Weights of a small contrastive audio-text model.
Model: encoder norm batchnorm, encoder depths [8, 8, 8, 8], text encoder width 128, text encoder layers 7, text encoder norm layernorm, text encoder activation squared_relu.
Training: muon at rate 0.012, 6000 steps, batches of 128.
Rows from block 26 of the audio encoder, named by matrix and row number. Rows with one number belong to one channel. Each number is 500 + 50 x the weight over the matrix's rms, rounded and kept within 0 to 999. All counts start at 0. Numbers have three digits each.
# conv1: bottleneck pointwise conv (encoder.blocks.29.conv1.weight, 96x208x1x1), inputs 104-207
# conv2: growth 3x3 conv (encoder.blocks.29.conv2.weight, 24x96x3x3, transposed), outputs 12-23, a 3x3 kernel for each
conv1.19:488499494466486460465498482469542487489557486456502431436482531466510442527531569504487456509525456541519478542445527555410463475505521533488521468473423509558560474446485446457510467475468465517447462477426494483485456510431434411406450426515484463489414523452498400436492454480471569429474465497487539518553531
conv1.20:418491494489481458508528483501563608500505471512480501460481523483506512542476450479520476425552500469483496475475520579486479482532481454557456497550477556475424476447497490591566422481493611436589405471517424525624463428445504473450536477526529485483492493526582425539551492488487490504572427538457469556506506
conv1.21:454445478560398529481530525435472405337455543511542467446591482495604486513466408495542525506460518527483469497496527479569458523564489566568457421488379483556422434523463448488453520499542491461517489559576476439462501520500504344450453457550463454484463459500513494500529537452609501409392539599514516558549565
conv1.22:492433512466510484494508505469486513432403437445534466515495473499440455432529506394473537497465454389600457429549452414502554459502493483538454563487485489451566476465589449447471479574462429470545555470435471492445505488483507358395391463480532426468495418439476500531468397450539543410578445519431525451500522
conv1.23:467512518473514454487494444464523449520569480491467490481493557476501493518435635438468494498556551515562622504516495598544478434489507521493555495507416507487408461536423489434504464593531503500436495543493499475475510492487532464631445434471545437502584503474537374520497512479609439530539437597532489540443617
conv1.24:475432508468533507453459466494432477431453392395520481499521530397469561486480513621376394278510466483478519430485277525516447496482468502507491469458494501425492501445520474525550505479504535522535498490448491441573532460468486464536554492454469503463525546483552537438492492387434444434487482453536509485523484
conv1.25:521625496472480464504406457491533500477482451496533401410453480402480479500583516561536368508484459557544417438594442502472561529486475516510391510447464532480449441536461493461626474419461558492496553501482553541448501467415560450492518484618548542484528490566531626522505561448497472468436471354601523418436541
conv1.26:496489506581644501507457504540427535533552466430474455466475491538508526564492551561418475471528505386456444488504404589547491531484468469452531554480481471455561485466440445502456472528565437529495539421553535525501543465489560476477540390480502451528428430456518501535452457476528478563460482590538579497476514
conv1.27:501495473474391508433522522496461475551453576558478467505520566440525523468384347508619550505603432542461407508488465458487485538565537407512532471541501570573488475478529569540482581525484515477431524500539558509454449533525518501544419486521552418463460443536498537513500526528504608482451551442484489589618476
conv1.28:485493440484468514478591526454590482474430396529487561525511540455420527462418530451492395638437516458513537475446437386543538476488541527494542429508494574514472510491514424559428585552531475563535453517492472529567503565420446528552462549454401504501616466509487446517462579496434533521460582493416438424436473
conv1.29:503497575515502479463495534549542503595435542391566345597591433515455476455449449534436527468427430554534427523516428490573469452516528558412497539526426510501599470497536512463483463477490399443460484542430472497372504535432453413536431610497502510465514463425509499564476547427556486456461553506496543557537505
conv1.30:460534462486501421470502465465388499472479448443488386440483505422567554463519455505430439458449453573480517554443393509460468516516510539491410534510461474419618416509475562564520463434506542405537444531553429497473449457557505564528505545511531500434487453627514594555412478510472417516486468447540463521469528
conv1.31:562523536456575472506486471520452435460540440435456493422411512461468500521501466577540442503538428401493483500561421463524504502509463481484488454471427492515546513468460436512525529484506494502481487497608459483566436432432437409439495516376530423490482433585434433554512426483473591409513478480531499509421597
conv1.32:505560506506534468444445599484481456511448553576519493484516521455564520562453432504471513451514570469521511514452437430460529501437422522575431520467564539409418499439466511534425588494569491522618365480433551501562583437382445598586458518394488488570490521478462494530516423509391545499533403454519463580601440
conv1.33:492476488520390430507547495516490458546508460511470413566501505510624559577461493449488529488385450490516695563434453472436531477451488576482487515483540462462451485572466512455511540533480503541367365531537447467511580500597553573464447529516552509512523430490471522526486470446556423567402482598452521476523427
conv1.34:530540403509580471514425523480504517500510488471428454411502475488571511541566455480558471515536528542522467497505480530446448557577531528626414523455518472529510479518453542478445559437458610444473421422583515527493378495477490501495481485484456492470464454500448457451685510522502501488497448509489380495497490
conv1.35:444482457473484454470603504469512515498467475501454524433491663397548507509564560482534413509494438487464489482400516434623515573523515427469537430480438536491547489480423544446468468458503483471526469489341494505428486481502505485450514519464510597512524493480486476458523454355409490440524457525471512485530541
conv1.36:497425491561457499476480536459508572503451614478519547642509484473510467510505425486501536539558656494566460493463420541470547517502516465520516451523589480539541446423456473571446425488538482487497549474456515530473532442425460467488522527437502505526491519505528492565408417511522552492566508517397552470527503
conv1.37:466526511510509496510467504493658445514494450488460429476454564385439515465505513507486548452502483585486438507479477536440455483467483552479365524486497642524343441420452606516485555484493455483511497527565477506351465549585473619477557542547418521481513497529482417487502549409531470542441504585423565525510507
conv1.38:450602657486419447474480449540477361483519446524563490398524533497482536463655591460489560470468597447461533529394471546520533545471514528506417392526485471526507579503465514423470480523444413508467408465623505409512455524494406535514414527499480468472492452447412557513497464573559550465480499459478492440574434
conv1.39:562546524494414507504512457545536475477558465518523479440527483478587575551706480408527534521584488526525440469583532533430490447510509429552462455532561526498483626487492486507499430573484443404458520480473517558512522454530456566491476537399570520422496573523452661437439486444477485482538458544421541412489534
conv1.40:495571626450472529464445463445487559417477485433567575499364450522550580476655636464492511388454467541559445488548572575451454534429569534512509408494432471537463474457456558611477466529474539512467384508501502523440503521466513519489541577443451451448496432525528476479489493559469443457476529464454575522450456
conv1.41:517594531481535509425485461498542505533544441384550485508485474480621427524563503514509485421510437389475513515426494457479548457457447561552357480491500536491511515461561533469600475557494460472440333460529471459534433438592461514482472551494513438449443532419356558523481508577519482497511453475472408510502532
conv1.42:474426528622483499535439508408449430498518469466554380541553624444554544511363398517498525457619490521450493434490481498440376508501571454574547459518458535476581492443453424471489476618488424518495555498494409449479483450540524529585414468496536570483533447539462499501482494500464488540473450410459478479492546
conv1.43:438492453487444548495517511552478544410524510464531471503462483503498527483494472527499498441459530480465505554505494516469491511496442483531512452449452422546467476521483465527480403559517481458417503441493430510418484570570495574555477515512492489496537445430527479532494505482476410438452435556529429478583511
conv1.44:457511593506496509516525533462498595559529501452531508496502573468493491467545467468578480503510513516492494540513558538488496462456545504479422482482435464606538495488513562569511461506577512459479469451568479538524466486471439448497626468512525398430465465478521504517531504495440498540486565508508487462478446
conv1.45:539465520465473466499468472513490538506520463430494460470433488461456487423509534509455434567468471565573515566468539519504469479443497513476487497463507478475518471434509516533370521475429503522520529460451488488522444394461517448487598447443436492436488418588507537462511496489474437484477549423496514514418428
conv1.46:476501557484546497506516513514442524392495431508443534482557520566375475447511458501522466513573639480439497486485418515563518461483522456530564503429565603587541471365546580491580557522523553480568553511496506495386443577458425500480558563506542472332568546402550597520522490475548590539398416494367606517722439
conv1.47:553484467571477450580531611516578618482520433502498516531490540467421401484509432502483500479633535504498536501582467559498457492584500574496528498426401525468511518503498441528455573457486531428537536407598488447485465491435561440586611507516522522563400522443637474531430491522438453421442388552471560464477550
conv1.48:427481476482638531426449486507529431562497582515556482451572537460584514579416330568452461539541552451493504469468423453450508470552495445704524510493490473438424424491522520517461581489459505537454500554626452496326474502459484525455466518468441542448475486611501451535511542461412506502503538483489490399485489
conv1.49:528501547564403477484397494379556468445502565543560601532536561476524504480518441495519616559474540609494587465486501412565480465381546567480522474562491544557504546464591562501522502491505442515530484514472534522454530478452676412592564467526566478382474435426499500515519525478453586504293549398476440500604606
conv1.50:472494536459475553514466459478457430525470463410537494541510522440428545435455498495437481506524476511553529471488459561462546496493471549474461456527445420508485516595360483499498399537529463415515504481425462528443548601459584471523495435437493544454537397497509480488476581417522469482619481512504510471566403
conv1.51:504439522454468510457429423494474466491464474402504512510513513460470475594510485476433540396551465496517430516442485474525486463529432514533456504500509540441535488492497608538432492520524502498723512498431503460457565513495540473578482476514446516484490529439513542471456533544530512495507456474479607505446464
conv1.52:467579480523503560476527529576482508417467485523538448477471521504473495495504499525531457513540433534442450545472466541512476539473460414436430510532461497445558452545458427510484449556482511525469514515506490491490537475575520455495456458512523481609647406561569498572408549400633471467492512514482563431508529
conv1.53:460466444501528498487443444477476542605507464420491451572512471490410441605428415481473467533497428490511481483473479548469588563515527478499481537453439478495490448444445594451457500505399506498521409525427449524485544575463515512616474490435425463444523540449481492512456510495545413467413496564549441448481434
conv1.54:399492568538532501443455437537480352547559507504540524375522490569656436526574537459456472543549522504449526488528535570521602544455521551494461466476534440502550441493485457546474477541479524475516414579562553468529510481522522453455555496484467468412448525522517534512487449552519561502497467494512473477411534
conv1.55:541513500458431538500464444525493529527467424407504495440522452515477481458458487458522414533490406437506501455481422496422556448446499578504471460491462497428516469438566485508501455456608515422523469540454490508498449461542403469457521516513408561434468437417494559482483469463449479431445465514428523543529501
conv1.56:401494456537521491570400458475524409451486482507444430511478594439558600474488520478430489600438450529494579513455586452491403476479448511517428542481477466520546512508483544557489442485451477501482528454456412499486475526592467500516570487382494506482514498704481525479420508533446453535432556570426443448462487
conv1.57:509436477494472457493454493500474477463496463495481499459446427465517517443586529421398430502504502498523537589511484467471393485460494479501543462433481521424536489391513421560423542500414488559457480515478474502506503426440411449484551543528450455444520426477538512460496481497438479521364524447443461412456426
conv1.58:443480459420481585545490500437468674480577498523542490500600505451538512550508492486478486421584515559448524592437533551445477455552488461457518445561483500459507511539435471464534482515607502502407487482536568510453472425465512415468546521537541524490448517463554480555433479484426538548466529539441419435578472
conv1.59:551436617508618479520482425495441514538498443495422508572522469544527490440458445496526419478512547497556522512527455550487469490441508426454460483489513460518588425470534525466541541475502448558544434505477482450607507487491526508549465502478489506457492445419480524473468394458441452484521509497442542500528517
conv1.60:468466454490509523525520496505546568481450479425470477437535495562491538492535468532502427483514492486476435513538513491517511431472421517531378462522470470449519423429559451552571466473534523541453419469600518469512549500531411429387538525554530459499492488493529549522509485438449445491481521507485550507489456
conv1.61:486486483463446502458460462535412450504605471466470509513423560367481539471510577654542395270469454399487478388563446556461414478503510428451594457528475465427478541443492451529517471552528507531530631517534522516434501506443515419545543478579488461540499439553494547554535530476514457415399471467511451527455505
conv1.62:444482485509455548441481485500575546455456448463491398492422539523434487455398487461503514546446404517509382609523477411470478461488491438525642497493547461534519542427480497536540541516548513547406501544558487560649462478539467453428502468448514482454434430440458517579394519454505407528410495500603408632471450
conv1.63:528493463503550517561481537412539549522535487532515564469533404485504430482538483473432458536435515416454513405451427510471448526513494534492438444580468503480438487555434475507464514432487507482471509510543478514472493496504455492431467553462469504474509504525551442496440488497475501474467524501456460531455429
conv1.64:456468495481478509515440500484484485459396485386545495464547529526501485586473475495523600546534575500450539561460474518427525494489474570537517504437627527517533506601443549451494448472486468518579513443518504580569515475534574515579501478492487414482499459484486534441488489535523510461517466501495610434474518
conv1.65:459530491447518567485522506501515470502520508507528487543393435498541560528497579445437482497505500483533479499508492510557469453446454612534499437479490454433507502439544531547531497450540448360425523594395454470516500528508489515495601454456543540448452547531525508512442499509526537468494459499448543476546489
conv1.66:481479544495497518494429482502565526479543523450480453529506481415484500552482456569509477551456463469473504500546475447482508539498490519493456478527524457444496411624515600537548456556500518516492530495520500511365504577550529556548523444530386490492511612683481616459489548445507580456455485533504490486405473
conv1.67:456502456535528524498477622485530517442503497518467571492598399453441532456523491438491518425445483521405398513577474412521600491412469476450443509565495474432439440513586499499572547463535538499604492556486458521397452450575439642523448561624486539495468523456488491526579588514504445577479446538446372540501537
conv1.68:474541522547540486408547561530577462481561496509540450500505538479604484550521573468549519447568471491475523481548452496542554644558450506515465474511480617551505516447489512546446454522548566455574465448494478517487530527563500521509495415471443495516464465499512552488444504472474480523481491548494525496500471
conv1.69:505530457549411471464473406539450627551533498480458491566435457527612445520550490497563460506519399436539499490534445451429552512525465494534456491363527530444605514547436516505503413455464573417484382441489431539486507482566474481505556418438578532503540503555579436537492440459530495476390500540502528418598477
conv1.70:448495496470550513499545551574437505505463494540549417559457576450477544506534559508522486462475458538486513537435473429635507560505531572525474569565464523505483453490428494464525460525522567476475522544463477569509457469473516535455410616622504511470563473496548430531465525497521506475538479512500458495460528
conv1.71:531484483453623519496480501502483495499495463417594450528448375462512517476493399514469461477420481504449491500442550434510463622449521589486557561473463466505558461493501523511460539493533478512521529504548508472482525477466425530528509533443440458483474511478488544479574506534417502544527484485460449461482486
conv1.72:502570534524547484515479434436512495551477503491529446467623477474488409474475472473471445463528457485578502435463514481501538479512483494429357463501541536483582433499529465504581532532495479507497475521552508386481518516472494380463495476520491423490543530476491534510486503531507446486449470521553423546492539
conv1.73:506533537490452479468448566500520480532389448458476509495474460529511557520501489463515445429432395479505416490468454534435537495459471497448517477548530412532488506435558435512628425527481506485490460454398396498543507496436507513414521568471419436507490599507493483578453584484520570547538436486715509576437420
conv1.74:454550446477449476492635471459384509493463586595538597523534481429521496525408484453431446519452477474468417568447450396463559457514442502463500504466556559494525427521599548554528580510467393550596456539514455456479529499429463477504473567402530543596460569499542643496554496477522503461443537392403389470473457
conv1.75:501494552450615502540514494464485406442452571452529484463552496446522528481499552428440450536447520447536471491450414471557464502464455546449564521536430565486477497471503502455460507608522454507487523457557440540501548557469495451476497486413442462495475462538487507493421474519550432479493543506485465389499521
conv1.76:449444510576448522492432469501480520478450570476453448555493523435447487506503504440595413496458567527565501440514513476469534541477476552516494548502461620499460461482447466514452504532442537507505478471447490459636505495522407520570514459542464481403534477346482707534495566597501495457501573417484445547430439
conv1.77:486527472491525587434515492473516402482451514527570454498566498466490534474382466483560467515444516492506503505460462403526524466481488545485495450533500469562479495541441488472487579432540452416554483492513465538496539513482472499501532478460477510538595470473520503529532528456424477443538549482502510507440515
conv1.78:443497493487575457607477484483470594530474559444442486441514482499528435453531529465457430473543571606565486428456494490529520428499472391509487500463456406480471520434491516559533517523478517559500526509550535513514466517478424450462608482491498492493525505575472574552488494494450503499494542523447478469483539
conv1.79:493525444527439493549473556399424630546445577555548479588531446476519531404531484502485455472470514467588443492590469387474521550524400571386454509513618453449498481510448401501525549432437520538500495436463482562543493483562513468412434563496598514428520507497500522483492489532422486495485507511490501446500551
conv1.80:501544451441496537469521449467533628512444507543446491527529475444541481506546446485477546542484502442445511459492472442433430513535500471522533471493466561471429442475538491503396512537517533589547500441512407506631532464473492391456577509471476409507499462479511563614438488528492496475488577437533440454432486
conv2.19:542504494522549510425507513495479549472478508446473506478458464467435504487443475491510470439519450481511496542512542473445441561525560486534522562506526504442465527566488534518526460513515482508524532477575475508525528476531510568492458461479527546497481504461510514467510508487500514492541553529498532561503520516476482462
conv2.20:459584560519404469477511502390541496590659504441434501589515537590553486623535557552480579513483569485561532528540460546496536503497494443423452493633511554494451439347442432394441496561495508535519596496508551485532480463529512550535502464448435520500497489488495509521479486472499495471613558556485521491473469491482483470
conv2.21:488427415470553514478467478496517476424476543520571541624644658481505533479475473523603533510555529515451462473494513511522517491505519421416454484440490513545501503604535499479446516490466409439404432451481564516528565463499562460472497515513492505464456500443522531529576541561587537504466506497499488476480487490514501527
conv2.22:490504456666606583517476480485528471468495459534508547470475446464459450472532482406482395461528446462541451569545559473478497510508526478477516501456497489480482536500536440466479430489464532534518548547555497495490517468490543491536557536523489437492576550546533504519519508475507466461567529563522522544433429504445421429
conv2.23:404413427546500512472478483466457458498544554529544582555582546498535551529489478471496449511590499442471484427448467542578568509518538462487497537523511479501503540565560521535567486504502523565545530501523557505487592513556615524545494474518503535503596579551457495492422386408653592541563594523459456510490415422501548517
conv2.24:516550523581563547500532485530513528376424426364380397521516496451492498528511523570543490516497503553481504576604642553567601483484498488496479479511454486538537466464425514562480599461547518507540433446488435476479464483492439397423413465424556542500464459451597575545517481502480442444557558524498542504512540534520498514
conv2.25:442503485434508472452462408472462467499500529390432416477453493505544547567577529463437487472399482409444439527526502503514497534541560533526517543499509466523492513531474538585546513483516526509506481465512473453495440513474439467475523583540381436474493483522608593563497511558464477498455492460478527502440475451435422445
conv2.26:556512568535467583490463465485583569540528490493495466596629473573473411467467476463524541455488448501529480456454446524517510483485488503446508492621510456480485460464496478478489502544500574583555563549570466456483548478536480568517495524535518500530446480537509478508482484521434477521558563523522549543487439459477479453
conv2.27:517488490458535441488473404527608544423564524509563523516525607472492543461463419475487475440511493496483511465506462489486490540519503448458457519557559504489498459380469458502499511483527349421363461490440567578567587547523555474467500525498625602545524539523525497534496505519556529545458426463535526485475433462459436455
conv2.28:545566550493458494484491492525518500456471451546540472523547524529575502554550474578617553517460468516511533488461459592589588461414455550592504464422413531599495495445494445461478489476495483505454527505529513499481503536517464471487487479497502517498450448447534532548537573560522565545430422445489465413531525512516518499
conv2.29:447498429494610492529505498524481478512574516515589503462447466566515505487452489507448534536463556559501517569528570407413388528541518481498447396424499409518443522484448476476480473452465403425410495470487574542552547544508562558500571536548469480478424463427473503465525534546489512483490499549562625501479543453410415414
conv2.30:472520486533531496453482456419599541458506512352313370500522475510546562519532545482438482507465492535473576563559607462429472462483480395480483465601477420439439517472471452509516479465486446467491537554590491517516485476499514519488516461477575594577484469450563554531435398413527548525478547522571609536499527456450455418
conv2.31:483470495612580573529518499533466480486479462535490483454500460468490482528517489458525479454481436526520481496458476528544550473502496475512505476482451510527547529573552460530525479436489479540488508518530506510529538557587519563551507526528479434440512492511480531524457494483497536527485492563532515496520531519471463434
conv2.32:491492502498496437538523540535494522540524566454461462468480486451482531527521546469522444517448520570570579470452466490461439489481483414381452505495522463461459519497512511509545489517484461442445523524560488495478516497512559527513526552548549565479437468429390399413473497448530549491533556548472485507463492485520502496
conv2.33:504549521414429513540539523496486479579524542527483486567497504476443443419433485492414490503520491483476463470489462471491558505515535472396421497532523471459469524518452449489483458436458504525482569558551579555577495475493550564555415404451671646584564539488491520485404365412702659589603617560488494526454445487539530546
conv2.34:562546481521569478494504498546556513520580511515514509524481586436449455538526500522413562499477512477508531541511513437438442524527526498456455464488532489511493411447407493481462525525538530528534463541506534520504440488470482443437562571584492496486523523533522487469469519477461455453527493515516508538451442415505442490
conv2.35:586566492470443473511532543463450421518507501516542550409415448508493482590589584644532584556495542483490490439422451578584601411423432488536525423445511513495494358419469441448436490493523582567531565580597559511494604595561594565544479449444529541540497501498505536489551541581558552549495431460439465490424462422511481495
conv2.36:547527480546498470533505513472559499508575546494474504445458448501445499460433445501537552513525567524501541560515553480439491468463459425440486466555541468516520484410479544529550494524534488498479513530482502521538495490454505517505568550511522534512498466500457446468540515505488487480531518532533606491474468492557522551
conv2.37:455476454676648571455552558505495522492519470528487518550533534534524548508458465455546507503510503515557517515510480432489486489472493601611537508480463407509433481456496554573566537558558527506515521469489461454485565531541525522549497483506471509599547492486462458477486506514402457455545523525549590533521532504476490495
conv2.38:600576536537534551521459465526503505556522515468471498521535549470466437544504544493525458539583546451490477538514544446467467525542535422410411481493498530525533468492485527481457501504512677640608636555639529500491581536498566555503493535472496492461508482476484497467538489519468450464514535481501457500514490494499504479
conv2.39:518495510457490482460463473491521461522534548476441473353395389448481505533553591486571413583614498471473442476486487426485463494517533513517488468508432522512507459400457569523551602593529561500544489520522465496467486451394508456447632617582389399388466467456513549541519460495538521540467478516491529479443465493397390424
conv2.40:625628638523525514492507451511472499403418463574565503471564506460411431506500487500548505541549498482481462560606579436473462517490507529518510464517561485479505471473541493430475494491486613584594641632671468447439647548516654543526498490500491512512521533476513494494510492510504528451554536519526492541482470431466499444
conv2.41:496478493461449468469420429474420452426491508423460457534568503528557555546601615471536495511578481551583513555577529436448459548550556461478513526540563510542549360401400498478478543518544498456511527495528561542538498466435437404440500446409592551589568515531527531528487417411559503534548562563531481533468521528429433464
conv2.42:642605545498504554473494491483488504486452505535527492523586508526532539477469465431588410461576431530514504489546475531498501509538496506498492479497586495482473491463540492474515499491493438430399547494483531541561485455448503486492535516524624593617509479517473518537523466483454450519482518504568546623474473443468475506
conv2.43:436406425477548547450415493478440454449459500506489470514541523527548537571554524502456499515496474471487509467453468568582554489484466494528468549538485499587525588553539516540537484501481471495501522505487553488571485540552473488535439500502537561547573521536488525505449445460594570562545539521497466477474498505540552525
conv2.44:459526505574492545476473436430494500594494406494492513579544460603438406481511500517397518508444571449493501569543498492456437531548499540480512554656512487482533548478478521529475535557513589580545616511591478457453501529549447666542517491491462436501473490507523531525474534546456466521467446484491487514508487486472461462
conv2.45:501552521489551543450441468428530504507521421482446464567543499478482490450480499539449565507458527445519518532561577513483502440444432482509482438560499486537494512527522506489522479474491587603572555533526437447436513515492485515464504544509484473527503455474558569586505502514457506508444474496475450464474504454474481492
conv2.46:457435476532568508473500469516508512493529475476519534487464455503485444470504474486445506481477498498513502557551537427445466586582538497514462487529514496534438543509518502468503503550512483525475510504497530545570489516496520484547570529539517494543531567541490440418496549490449445460686650605501516519518519502444435427
conv2.47:467560462462443468506488529433610453490531428490513530511476531536488549442422474405448473435430490531552576525542511510494515459517504444422450492553522500501520456493508457461454531526513490501486583527569515514551594618561498615517447430438486494515454488510447474453530483489511524489524532548510585502511489482543522490
conv2.48:599531562454515471476466482580599552567572598441458452607591662480492479465458438433482439445474438531565520534474493526522524448464478496526506493501547446512487408444460483472534535505515376423382485478436513532513507471441496396447471487483603573573464528503489469497570558551468452444473470503458500497495504530620599607
conv2.49:503457485447459399478424445526482468513470542633534574532524538568546605467432427465463483553528579587551588520576547407382394533475476449452469421389479486512534472528450494498565504545527468496509570493552603549554543480447539550504397433383653629624534490440437496459406399403455499449549540535526520550462465539484470445
conv2.50:523456509534537565500429498516435481402478485600605510475527464464454433512460437404515434466558491460452483534503538474515485480451489495500497478441490448510456551600544469455511485451466484498548552493583501440437562534512528544524481557522598548530541526560511539511492467468500466474552581513532536567459443387505524537
conv2.51:512477584447471477538530506526497485441427500462447475496541494503489555518510588470593514502572518548541557619642666491506499524534493504469504472471455461448440449445497495472440531510516505512552484496508570580570495426457522484495549541500492441539469457491482482477499484549456457471506566530587570534505506504426453494
conv2.52:452421484499477550501478503530517487379514511516485440477574460564533479561466480491687535432552465487523526469480464503547548480461472639585547528504485436514448471436497501522495499542488467522507482556527464487487511449501522416495535553563452489565500516542512515508465431506449486522451457493570610492529504493482427450
conv2.53:507453488501500482522559511507514503448500531554552545506540534520534570487494504487475419472517473487534480474471464494457447525494489565622616565486525439481449459480489501516497508533477401352431468481460457430435549511498506489478492466489511505506505470546483510520488488517492511574503468465541520486479447492488478480
conv2.54:571453470473619555459428451507532501406461522522573514558614505431443497503515511440528486430563464466439445420450513403433473545534520484460517493538475462511509511605527446466495478491484467466560514546517530469492611451460636486493447485456555551529503499476467487478440420411587593518552554528588577532519516513552549528
conv2.55:437407442707739626468476516452455451362401475563549553462449508519481547543519491506480523478473488533443508542547563395436427523505515654703623566475413501570574502665511518498495528481474455462507495409475481471476554457470482520487489574519540520561589558562527519541458486453424445504574586567619635588527534555504478478
conv2.56:569557511501503504435511436479531532581507556569477487494553527498480489506463434455498467457554485475521506507534499598630652471444442529498490495518513492512498630569594517499514449474456529530556527571537505448486558513561517475498443427487514502535492494477541587602492414447553530567508508519536539507475467458576490514
conv2.57:484523541499564545475495467507543500503462460481511489492505491471479469452518459480554447406532458460499494552552544448467510452453500500503466490520443513544541462520509517565502486475510548566527496559562447447439521509499490456444517478499461463480455449462558581536532503550508527481452430447460470424489506528453454469
conv2.58:431490519554444556438505513424450534575504470421451474540542461565471451505500523537459558501505584469532522535518477517501496527547530482477517548660510533578457450419437507521511534518538466494525497483456511483536389510464386572475499570504438488521471494518513535515458509526528526532460435480454477482512506480508504483
conv2.59:565515583530474598523495488511506545419414423554564560566605539461468433482493502437477409411455413499525464489469473464494515539561540531504534519533597492503456513521567504484503517502522476510475573564563479490457544482450508527477486445494570558541539534524517512524399440466461464453562540567576548614472441492506506538
conv2.60:433511490559519536430482464412495488556512450422405453603563464582460448513509547548407594522411565493479500486471478500486472520553558507490504505641536483501480463392414503520514545511533556555533528509534490446463481563522426575495515544534494440485472521495550570523515560525452522506514475481474490508488476489435440497
conv2.61:539512509450521507482478443537519522515519497557537545464490460473454469501512494560551478554542496452430429472505502571571552475462425513468504448428465513556576510525528519513491490506478583582575522523533463490465497521500504484476511523519440453452482482472587564564524509527526517526450446448467489510519490516493526519
conv2.62:441520473567640579428468485525549505458509471471515463418416445459487502513492487528547535458493472502514560480450461502518499501457487459462451464468461497530520525542510546484459457522481444434415518469523444491531465504488467476527615585558340355344402394439538573566513508522443457468415473428537604560538540520396375379
conv2.63:505474524492409478467451483463488460514487511456515476634615597504510481511487500527525518512474551526612549507505480516505495419419434486456473476556473538549505457455493483504524445479486475524494498502512458502452547561572475553511452451447484517520530516495476475428580563559494480498528483469386415412607571548672690606
conv2.64:581588559480480494526475440498492473556552574477539493476461471488505488498518550522562536496571507490508474551523548503464488511513510436478492450453521505477530488537506515500514496480513511493506466478485562558546464455425461465475605583527553500511481490479506503484515497488497463478510521501573572546481469481457455472
conv2.65:529456516445536508497486490513385488408415534553576531515554524484430469463469466547578513545538556498444481530540570473459457492490536548585539476475493480505487487562489460512465505508500523501499482497544478503484528529488572497562489500514463467458557542531490489506495470463453470498559563553526525499477451456460460459
conv2.66:542557527450454460514426434512512489489547507471449448495513497483502513478492411472516476471473483525508477533531581557569515468468431443461490414460425464492462525549512512512511463476480503498509438480455496490558518482510495482502522495523518508509499486538529517499517516478536531528476452489508540505581533565490521580
conv2.67:496513494442511504469466447427422480513428496416471487490458496430506475525639588588411536666499583521459525512492475494480456512504507523519550457508536480514543505495467469478467506534493514490506473504480466451445490513487578564562576518511428445494533544563528500491492579586482543536428420469431485494461469443427434431
conv2.68:553452490449502462465538467532487516416485503552562493464561489447437466507503504477627516458578467481539488491482489536523535492464502522492451499541449461515445455559506444500466475499507470497526527550541555510553584487569572467530490515467516497547516512479495545514448421462645551523578600532534544537443381425500472488
conv2.69:540512470569518562479494519479580521506538562476455497525559470532522552523506508366494418418517420443454426539544554486481470525565558530528503487637482472457501498469507476530522465481500500457512534519499510491524506475496512476473522466486500510543495506482526543536425439428627544562519575533584620602476441465485402461
conv2.70:569538497412531464509483483477439499475579544508598534533536556491459522548520530519521558568460624511476545470513526584560589478462475492506472470445582532581515491447519475459438427445444557524527537498569580509542556588550579542546474567513514532547484494525498505503547539522514514499498505483477464507499522463494506533
conv2.71:692622610528498524504493513547535527348308377576547537630606646463447502487476446399436424397400424546524577565545561445418412534486482546575556487464590455455463404485465429452434481454495478481487618574612475467484577516529606568525469471477617604572515509538502458487445459456455490478514466486558522514509530472510519525
conv2.72:483517486489504498444488504526492486468478471435526479558534528517559567552513551559554520494531535491497513455436379421426411566580532466529525532519511515502481426386438457501495538556506412437428470408458514543522506433436520479440490525459514483491489511504523559553495506493499509539438468455493546533524518503457418465
conv2.73:410452418583572581457465503506496505437494512538510531471516481582664525668626593464504523524513545530531549482423484567541521393466441599613578566487458454531501447444473416447467458434458454496440477488469468438388502472497529473499551496547471461461460474467496479475512552444482449511576590534559627532520536555569560512
conv2.74:519527543456510452572562529513499534480512509490497488521514539496481546518585538442475494458495483439460458420400461518495527467476489482485493481520503558528505466484478449472479461505521431402438438465445559559515476455469553525519559561525472467470533556559576581564561530508527517501457425462433457419451444408405392412
conv2.75:526477567473514497475455475502526513470474586557544499583641561538452508475484463433595440490595477458522475535536516502509519523485494518492540451418472496486523473573480471461467500505500588588611632585634459444425589447493605565519525540512534433482514483498534530546590530526492483472504515486440472448463472425471470458
conv2.76:495545569434432445554550512570519505529532540515528533470462482541526542485449495515522519471473510468438507500563504470524526405454418420438438567493540554543548472498460560616556583552651507503450529501502433435463491469435490468443562559579493463493452411408547565602541553572448491508436450436535537506494508496473543552
conv2.77:485492473417581502544479522563452490434440543612598526552596588540578536554526477570559510520494523489488499451449519527536517464453428496530428468392476526576500514643484439453488482487496422432450432441459552489504499494494479466534470486525517516497452481467509517500515512500490584521463467473575523454518491460567511492
conv2.78:386443480486462528478473487433533531552507531500484481686684569597526486481461503492481499464435515541481541524536500433443445486528475496439481512549491461521481539423492538459508555533529501553531590585540477445410564508526452519525505455458454447552468448475496531515433486496515556527511525517526568466482446491508555511
conv2.79:452506421566546523569520550498583507538506530508502505519494505573457521505545521534395604573509661475430475545503563513473480534509508446400428408498475479476516470502493467495501499505443464438450472465514520527514522502473515506505554567565458415445473462491518521541606589541557562526471482485557565539461452446478462498
conv2.80:468559548537420451517500506466531519619606411468462435585539463613441430442452442513421498545477487498533525498471434595533565454456480452470458404582491532517557514424460519516514486486527478482451573443499484520532470520513427564479521514529491511518452470511560540549556593538505500535452432434417445431483517520531551539